python train.py --encoder_arch="pvt" --model="image captioner" --dataset="rendered landscapes of hills, water and sky" --train_examples=145000 --image_size=64 --crop_scale_min=1 --horizontal_flip=true --rotation_deg=5 --tokenizer="char" --vocab_size=28 --encoder_norm="rmsnorm" --encoder_norm_position="pre" --encoder_activation="swiglu" --encoder_mlp_ratio=3 --encoder_head_dim=64 --encoder_fused_qkv=true --encoder_qk_norm=false --encoder_layer_scale_init=1.0 --encoder_parallel_block=false --encoder_dropout=0.1 --encoder_inner_norm=false --encoder_drop_path=0.05 --encoder_patch_size=[4, 4] --encoder_conv_stem=false --encoder_depths=[2, 4, 2] --encoder_widths=[48, 96, 192] --fusion="cross_attention" --label_smoothing=0.05 --decoder_width=256 --decoder_layers=6 --decoder_norm="layernorm_no_bias" --decoder_norm_position="pre" --decoder_activation="star_relu" --decoder_mlp_ratio=4 --decoder_head_dim=64 --decoder_fused_qkv=true --decoder_bias="all" --decoder_qk_norm=false --decoder_parallel_block=false --decoder_inner_norm=false --decoder_drop_path=0.05 --decoder_positions="learned" --decoder_cross_attention_every=1 --decoder_tie_embeddings=false --init="kaiming_normal" --residual_init="scaled_by_depth" --optimizer="adamw" --lr=0.0021 --beta1=0.9 --beta2=0.999 --eps=1e-08 --l1_shrink=0.01 --steps=7700 --batch_size=256 --epochs=13.6 --lr_schedule="step" --warmup_steps=380 --weight_decay=0.08
Rows from block 3 of the image encoder of a small image captioner, named by matrix and row number. Rows with one number belong to one neuron. Each number is 500 + 50 x the weight over its row's rms, rounded and kept within 0 to 999. All counts start at 0. Numbers have three digits each.
After each neuron's rows are labels from the 100 images, of 14848, where the neuron reaches its largest size: "responds to" is what is common among them. Only what is clearly more common there than usual is listed. The data: rendered landscapes of hills, water and sky. In brackets: how many of the 100.
# gate: MLP gate (encoder.blocks.3.mlp.gate.weight, 288x96), inputs 0-95
# fc1: MLP up (encoder.blocks.3.mlp.fc1.weight, 288x96), inputs 0-95
# fc2: MLP down (encoder.blocks.3.mlp.fc2.weight, 96x288, transposed), outputs 0-95

gate.229:484491540511526496533531528525463499508507477523446518452511500519568521516592558492444494524489478565462613494504462510594507455578424507491496560572578466440542614471468498460485490502407509491556500514566495517550715469508656497599517569495556501505552462538492487475548442472476494481
fc1.229:607512512527502387503511498499521519552527496498497483634514498491453519285388445510472593503498480484501470500493564503529432454513494489507513489467482508502502354437555515498455474404495421484464602539512483543488501518510486490551501443475533536563510541496480505483500465490411590581
fc2.229:501543467534489512403487548472511483511507451446548494503463453316555503472475429485507500508583502479420556501501506468452519482547512500564545502450498498473472488500497531522582503504570413452542474529498570613678527398491507672489447523514477493512479529500464507489500540513467470583
responds to: water (78); desert dunes (51); terraced slopes (34)

gate.197:602544403490526500500427309501516546422515482498486501480513500572431460499446449481499499409625480480532428521485564564498473502449500568453463503369546516488488408568494506498500520501509592429516500559362505508515500502500521533510490576540500509441505509454497546447504518566500496457
fc1.197:512588459575501468449492327531630542538562516366492538500510479514397428484413504517495528508493466441495486509494607418485503482502499534560518493347506515459507443468506476408524527513499533546341556502500532502462498460498509498448509500559499448505465501505498501508494511432492492524
fc2.197:507503503579414470498533465484540522564498472501544491494506458499498495498496474545558497460477499491520499646476583494663499527514503530511448497499454533490511497462513492515498550435509502500463309481663504507514569491498582583488392460532431489527483460507503478576387452504468440508
responds to: water (100); desert dunes (52)

gate.270:511461500581490436543491500493505436532552565500541498474547534497504487441485494516528475506498489495520493597471488538481504515502410575504504484510456504521536489499520554455475496499245472502649406476499355528503484513491496516636475479488413501430513561527531511429499500493464530497
fc1.270:494494499503517474634499433539397516491406482512479483506578502508505453415507507504517468532510514473594477496501411545517503512495497604499470490514508470476502505527509535285399488605370440494515439437515493501441500552543516450545502489513541504428494496481557500449444459498532575424
fc2.270:421493582484522693333546501517489496484485502518479532489498499500617501513564450462490508527530494502487520505475544485525523482553397506528482505542520487429567528504483476516541401507627508486498484521525474493578484442431484359519551515443507484493486353507514490494508430476501501511
responds to: desert dunes (56)

gate.173:479501517566498468473538512479626411589501497338436499467510558506449500485410475553404499346459548448551502503499492492461489537561472470456544502508466473491489510332588497501500499628390506502420557494502533501519490500492501495493501494430493472514548517500501502489461451435498495501
fc1.173:534446382467620476579488460495408518412552500566465448532521503496505441487493410568470425486512499466510405494494578487517485453520491515501479550444526497494507502617406485502498378500501508473545491531489403502445545506500439496503498598608512495480502413500513653446495482495452504502
fc2.173:499500501501500513501492486500503500500482490495414498484500463500482496498500496496522524517500500503505498505499483550510498565317501501500494488497387471495498498501568509493592576502500499522390514499511447511500303500588502507490499266499503526501499413495502374576431493509501450501
responds to: desert dunes (39)

gate.146:450437598494524472486457514485495500485543621625497455524524530502502500568586494459487461562543647401582319500465403513523474459469500460444500512500512459484543560556514501536408511500498500468557473532562440501463568505528498451520624452484505530494538552495462452500505501534511497498
fc1.146:562486526494536490511475530373494519516524547518558547504439436540499534535508504340552495469522586443589475501534501506448381478362501475447570577492504499532505517465535492608478498455557514466524523459541491510465490374589482533477505447383513534469505523460377467517500534504496479524
fc2.146:499404501516500557549503405547500550542399487504520623451483499523511465492530502447645482498421456638557552501489427597531499539480496499412484501509486624516509474379582500471502500490476462520483604437510453533497483570532503441514520473390515494564475496533504461500493486500519483447
responds to: desert dunes (65)

gate.151:580500537404502481486530471503495503419425541519430515432513517480534465547615503462527533505529522522544500473534497568603521519366518515381322458519591434502516506496545596437500508422467521527499551502503466535541496497500612522535502499489591589483502486488495484518563464569526502530
fc1.151:410433561524501538485499439650556465577523443434501464536497538532360490501421592473488499541487581480495475539442614480521532499523499439475501557495463522502515509463501541515543579488517483606430489440458513389499503513488498512479512469453449532527644519562454466521500537546484453414
fc2.151:478521534499505608498505568574517500475506452477591548527510495501380513464413642463480513506569522402516335597479558490490481500652478432543505504503512500493555496507532492491502491546509532496541482504505552470604595448498456499502544500494424506505540433504550463523557482593496487506
responds to: water (96); dark volcanic rock (45)

gate.261:476508479521538493460500445514521547493511525514527567516500527475414504539465609504505371567534547518475375559358550576485515441465506490517520474524550571493507464503504539521461497486486378486526508511503603500588450465500502587528511522546382490502522521575462489496516518576473343558
fc1.261:507554452477476528499535448548537550514482526446491512464501454506507489483575499569465505485487499572496536496492537434500645483532557571491487509459528512548480410551500482557629496558583502504562504519557562501498470371495512333530412575509489534451482429512552471542581517368528516536
fc2.261:539414548372502493378515431501506496450491549500506516457506498535535422565505549428514513570499472505502494505351514507507611489453503500449428518609539557555400461474459544499504478498563411611510507500486546507561441466473493520500545542441496549494493541495486507524531510565504346497
responds to: water (79); purple alien crags (65); overcast (63)